Weights of a small CTC audio transcriber: activation silu, 78125 training examples.
Rows from block 9 of a small CTC audio transcriber, named by matrix and row number. Rows with one number belong to one neuron. Each number is 128 + 24 x the weight over its row's rms, rounded and kept within 0 to 255. All counts start at 0.
After each neuron's rows are labels from the 100 clips, of 14976, where the neuron reaches its highest value: "peak on" is the class under the peak. Only what is clearly more common there than usual is listed. The data: single English nouns, adjectives and verbs, spoken by a formant synthesiser in many voices.
# fc1: MLP up (model.blocks.9.mlp.fc1.weight, 1024x256), inputs 172-255
# fc2: MLP down (model.blocks.9.mlp.fc2.weight, 256x1024, transposed), outputs 172-255

fc1.391 [128  88 128 128 156 103  98 149 116 128 100 172 138  95 119 128 147 101 128 170 128 128 133 155  69 151 128  71  89 128 128 128  97 100 158 171 128 128 121 128 128 128 130 156 128 184 128 128  88  67 118  80 128 168 128 128 170 128 175  90  73 128 128 152 102 128 128 138 158 108 131 110 128 153 128  94 161 158 134 139 180 128 106 128]
fc2.391 [128 128 180 128 128 135 162 151 153 145 128 128 128 210 122 173 160 178 180 185 128 133 127 157 107 176 130 174 128 128 128 128 128 142  65 128  92 128 128 128 128  98 148 128 117  82  70 128 128  74 126 128 105 108 128 141 101 128 107 131 120 128 105 120 123 128 128 145 128 119  97 117 128  87 128 112 128 128 128 127 168 149  98 128]
peak on: /s/

fc1.173 [203 128 136  74 128 128 172 179 168 128  48 128 142  57 139 165 128 128 118 128 213 128 106 128 128 135 123  98  51 128 128  94 128 128 128 128 148 128 134 169 128  67 117 128 128 128 128 128 221 128 180 128 151 119 107 167 104 128 128 141 128 128 128 128 128 128 128 128 128 128 128 128 128 128 128 128 128 128  80 128  91 136 146 128]
fc2.173 [ 69 128 128 128 128 147  97 141 128 128 128  86 108 128 128  93 126 128 128 128 128 148 128 172 128  54 114 128 128 128 115 142 190 128 128 128 129 128 128 128 128 128 128 124 140 122 128 110 128 176 101 128 128  85 128 142 128 102 123 137 128  66 107 133 135 128 129 128 131 115 128  95 128 179 151 128  89 103 128 128 121 128 124 128]
peak on: silence

fc1.711 [128 128 128 128 128 128 107 128 128  99 128 149 128  18  88 128 244 128 128 128 128 163 157 128 128 128 115  30 136 128 128 156 128 128 154 128 128 128 128 128  83 128 128 128 128 158 128 159 128 128 103 125 132 128 145 141 128 128 128 153 128 163 128 128 156 128 128 128 128 124 102 128 128 128 128 128 128 128 117 119 128 128 128 128]
fc2.711 [130 128 129 128 128 128 121 180 128 128 128 128 128  86  78 144 128  97 128 128 128 128 128 128 128 128 141 128 112 128 128 149 128 128 128 128 128 161 145 154 128 128 128 128 128 128 128 128 128 128 188 128 128 102  92  91 128 128 128 128 128 128 132 128 142 128 128 128 114 128 128 128 128 168 128  86 128 128 128 128 128 128 129 136]
peak on: /s/

fc1.708 [128 116  98 128 148 128 128 149 128 111  90 150 140  94 128 158 189 105 128 156 128 128 128 158  99 139 117  65  99 128 128 128 107 106 152 172  92 128 128 128 104  86 128 154 115 155 128 128  97  91 128 128 128 162 128 132 169 128 159 106  86 128 156 151 114  90 128 134 156 128 128 128 128 149 145 103 175 147 143 158 176  95 102 128]
fc2.708 [128 128 128 144 137 155 162 154 128 128 128 128 128 202 128 182 143 185 177 187  99 160 120 173 124 157 128 183 183 115 128 127 127 127 128 147  83 104 128 128 134 124 128 128 128  76  71  97 114  58 128 128 128  95 128 135 101 159  93 128  87 128  94 128 128 131 128 142 128 128  97 130 128  78 128 128 128 107 148 123 181 128  90 128]
peak on: /s/

fc1.509 [112  71 128 128 141 128 128 161 128 128 169 128 128 107 128 128 154 128 128  79 123 128 128 128 128 128 115  98  98 128  92 128 128 128 184 128 149 128 127 128  79 126 128 128 135  98 129 128 128 145 128 118  75 128 190 125 128 128 128 170 128 185 128 163 134 129 128 125 128 156 128  94 128 164 128 160 128 128  68 128 134 169 128 128]
fc2.509 [ 84  87 128 128 156 152 128 199 128 128 195  84 128 113 128 117 147 128 128 128 128 116 150 128 128 128  56 128 106 128 119 139  85 125 156 176 154 128 128 128 108 128 128 128 128 141 128 128  80 161 157 120  49 128 127 115 116 161 128 128 128 128 128 163 137 128 128 112 142 124 162 128 128 128 146  91 128 128 128 115 128 128 128 128]
peak on: /ɹ/

fc1.488 [160  83 132 128 128 128 131 137 128 128 128 188 128  65  99 128 162 128 200  64 128 128 127 128 128 128 122  81 138 174 137 137 122 128 128 128 113 128 128 128  97 111 142 124 128 119 128 128 128 128 128 130 103 151 133 147 121 128 128 128 128 154 196 155 128 128 128 128 128 128 135  75 128 171 128 128 167 128  70 128 128 128 150 128]
fc2.488 [ 70 128 158 128 128 128 171 174  86 128  18 134 128 137 128 160 103 128 128 133 128 128 128 128 128 156 105 128  59 121  73 128 128 166 128 128 128 128 128 128 120 128 128 147 128 128 128  72 128 128 183 128 128 128 128 101 128 128 128 128 128 128  74 128 219 104 141 128 165 128 128 128 128 128 128 128  81 128 116 128 128 128 111 122]
peak on: /s/

fc1.585 [ 92  96 106 128 128 128 115 138 128 128 112 114 114  70  94 108 185 132 138  93 136 128 158  89 128  95 110 117 128 128 128 136 136 128 157 128 110 128 135  97  45 161  78 165 128 128 128 112 181 158 108  82 128 137 128 128 155 128 128 128 128 128 123 128 141 128 110 116 113 128 176  98 169 149 128 153 128 128 115 205  81 157 136 141]
fc2.585 [110 128 119 127 139 128 128 128 128 141 120 128 128 119 158 114  35  81 128  88 144 113 166 127 106  34  99 128 143 118 139 128  97 106 142 128 132 128 158 136 128 128 112 128 137 182 120 121  72 153 128 125 129 135 128 128 128 128 128 128 128 164 104 132 128 117 142 121 128 128 157 149 143 119 128  94 128 128 128 132 107 128 128 150]
peak on: /eɪ/

fc1.600 [128 128 128  99  69 128 147 150 135 128 134 183 128  86  59 129 128 143 128  80 102 128 128 128 128 110 114 116 128 124 128 140 122 128 131 110 128 128 128 128  72 128 145 128 128 128 128 128 195 179 155 128  68 128 128 128 128 128 128 135 165 128 128 178 109 128 128 128 128 128 128 119 128 128 128 133 128 128  56 131 102  91 128 158]
fc2.600 [ 83 133 128 128 151 128 193 128 128 128 135 113 135 128 128 128 171 128 181 128 128 155 128 128 128 128 128 128 128 128 128 117 115 159 174 128 128 128 128  94 197 128 128  56 128 128 130  91 128 128 173 128 128 138 128 166 128 128  43 117 128 128 119 158 128  93 128 128 131 167 195 128 128 134 128 128 141 128 128 128  35 128 128 126]
peak on: /s/

fc1.406 [122  63 128 128 128 128 128 155 103 128 188 128 128  58  93 128 167 128 179  74 128 128 149 128 128 128 106  55 133 128 114 128 128 105 128 128 128 128 128 128  96  97 197 128  93 128 128 128 128 128 128 120 128 128 117 128 128 128 153 113 128 138 128 158 169 128 141 128 128 128 125  80 128 128 128 128 139 128  79  94 154 128 128 128]
fc2.406 [ 80 128 119 182 128 193 128 200 128  49 128 122 128 131 128 128 135 128 128 128 128 128 128 128 128 128 136 128  83 110  86 128 128 128 128 128 152 128 128 128 128 128 128 183 128 128 128 128 128 128 163 128 128  67 128 128 128 128 128 128 128 114  86 128 226 135 128 128 128 128 128 128 128 128 128 128 128 128 128 128 164 128 128 119]
peak on: /s/

fc1.133 [128 128 128  83 113  90 128 135 177 128 128 128 128  86 106 128 183 117 128  98 140 128 122 128 128 128  93  99 109 128 128 128 128 169 128 128 128 128 128 128  54 128 128 131 128 131 128  93 167 166 128  84  62 128 136 144 126 128 128 138 166 181 128 153 132 128 128 128 150 128 128 128 128 170 128 128 128 128 102 128 146 128 128 128]
fc2.133 [128 128 158 128 133 128 128 170 128 128 128 128 128  86  59 128 238 106 128 128 119 128 128 115 128 128  80 128  60 128  89 169 128 128 128 140 128 128  80 128  73 128 128 121 128 128 128 128 132 128 140 128  67 107 128 128 100 128 128 128 128 133  89 128 123 103  87 128 163 128 128 128 128 128 128 128 128 128 128 128 111 128  88 177]
peak on: /eɪ/

fc1.550 [128 128 128  99 128 128 108 128 100 128 201 141 158  33  77 128 192 128 156 128 128 128 128 128 128 125 117  78 113 144 128 128 128 117 147 128 104 128 101 128  83 128 128 128 128 194 142 128 128 128  91 113 111 173 162 128 128  76 128 139 128 156 128 159 128 128 128 128 128 128 128 128 139 128 128 128 128 128  80 128 128 128  96 128]
fc2.550 [ 90 128 128 128 128 128 128 205  70 128 128  91 128 114 106 128 154 128 128  84  80 128 128 128 128 149 106 128 103 128 128 146 128 128 128 163 128 128 128 128 133 128 145 128 146 128 128  69 128 128 184 128 101  90 128 128 128 128 128 128 128 122 128 128 193 137 128 128 152 128 128  84 128 136 189 128  44 128 113 128 128 128  88 128]
peak on: /eɪ/

fc1.543 [128 128 128 108 128 128 128 128 128 128 134 128 128  66  59 128 173 128 128 128 128 154 128 128 128 128 128  77 128 128 128 128 128 128 128 128 128 128 128 128  88 128 128 128 128 128 128 160 128 121 120 119  56 186 182 128 128 128 128 181 128 161 128 128 106 128 128 128 139 115 128 128 128 215 128 128 128 128  95 128 128 128 128 131]
fc2.543 [127 128 136 128 117 156 148 197 128 128 128 128 128  76  95 128 108  80 128 120 128 128 128 128 128 128  79 128  95 128 128 145 128 128 128 181 128 128 137 128 123 128 128 128 128 128 128 128 128 128 206 128  87 128 128 136 128 128  98 128 128  90 122 128 163  54 128 128 128 128 128 128 128 128 128  62  16 128 128 128  80 128 128 174]
peak on: /eɪ/

fc1.288 [128 144 166 128 170 128 128 147 128 128 158 128 128 128 128  66 102  97 128 128 128 116 107 128 124 195 128 128  51  99 130 107  89 128 122  48 128 140 167 110 150 128 128 128 128 171 128 179  82 128 130 128  92 161 128 128 128 152  99 128 131 128  84 128 128 128 157 106 128 200 170 128 111 142  81 128 128 182 128 128 128 106 145 156]
fc2.288 [128 128 118 128 128 128 133 128 117 158  90 128 128 128 128 143 141 106 160 138 129 128 128 119 112 128 128  90  85 128 121 128  88 128 128 151 128 138 112 128 182 149 149 157 128 128 128 128 126 126 128 128 183 111  92  95 121 128 128 146 174 181 157 101 105 128 128 122 128 105  91 109 128  97 128 128 128 128 110 128 128 128 128 128]
peak on: /ɹ/

fc1.363 [128 150 167 195 124 176 125  95 128 128 128 101 110 109 162 175 205 104 128 128 176  90  76  88 128 128  70 111 116 128 123 164 128 128 128 167 128 128 125 128  94 128 144 166 128 128 128 128 128 167 128 128 156  59  87 128  64 114 128 128 128 171 128 128 158 156 124 128 159 128 115 123 128  88 104 155 128  89 128 151 134 169 128 111]
fc2.363 [128 141 128 128 128 128 144 121 136 108 152 128 128 131 128 128  64  97 105 128 128 128 128 112  94 179 128 128  38 116 128 147  75 175 134 128 128 128 128 148  38 128 148  97 128 128 128 132 128 128 128  96 184 121 128 143 128 181 128 140 128 183 128 121  69 143 135 135 128 128 128 150 128 128 128 128 111 128 146 107 117 126 128 178]
peak on: silence

fc1.297 [128 128 117 130 128  91 113 131  96 128 173 159 128  86 103 128 193 161 177  99 128 128 148 128 150 106 120 128 128 128 117 131 155 128 128 122 128 125 122 128  52 132 128 128 100 128 128 117 128 109 128  95 128 143 128 128 145 128 128 156 128 128 128 138 143 128 131 128 128 139 163 113 178 183 112 153 128 141  82 135 128 128 128 128]
fc2.297 [128 128 128 128 114 128  86 128  95 150  72 128 128 109 138 128  53  73 128  97 139 128 128 163 120 112 123 128 128 136 134 128 102  90 144 128 163 128 158 128 143 128 113 128 133 192 160 128 119 127 128 104 119 153 138 128 127 128 128 128 141 155 132 137 136 143 144 115 128 148 157 128 128 107 128 116 128 128 128 133 168 100 164 111]
peak on: /eɪ/

fc1.674 [128 128 169 135  96 128 145 128 110 152 167 128 118  92 128 128 128 128 128 109 123  97 115 115 128 196  85  87  88 128  79 167  85 138 128 113 128 128 128 128 105  88 128 128 101 179 107 128 159 137 128  99 109 171 128 128 121 102 128 135 189 165 165 128 142 117 128  88 128  92 118 105 128 128 126 128 170 116 110 128 177 128 128 128]
fc2.674 [128 128 128 128 128 128 188 128 161 128 128 128 140 128 128 128 162 128 128 116 128 128 128 128 165 128 128 128 128 162  39 128 118 128 122 135 128  91 128 139  23  99 153  93 128 128 128 128 128 128 145 127 100 150 149 140 128 113 174 128 170 128 128 128 149 107  94 128 128 115  92  96 106 128 128 128 178  97  94 128 128 128  88 128]
peak on: silence

fc1.685 [128 128 132 128 128 128 128 128 128 128  32 128 128 107 128 202 122  83 128 166 197 128 128 128 128 128 128 106 132 128 147 113 128  81 128 128 109  99 128 128 128 128 103 137 156 128 128 150 163  90 128 128 128 128 171 175 105 128 128 128 128 118 196 128  97 128 128 150 135 128 128 128 128 128 128 152 128 128 128 128 128 128 136 128]
fc2.685 [ 55 108 128 128 128 128 128 128 108 128 136 128  98 137 128 128 132  96 100  97 126 128  87 131 128 159  95 123  91 128 128 154 110 128 133 138 128 170 155 128 104 128  51 128 171 156 113  94 116 128 149  83 166 128 118 156  81 128 128 128 128 128  90 133 106 128 128 128 147 127 164 128 168 128 128  66 128 128 128 128 128 128 128  85]
peak on: silence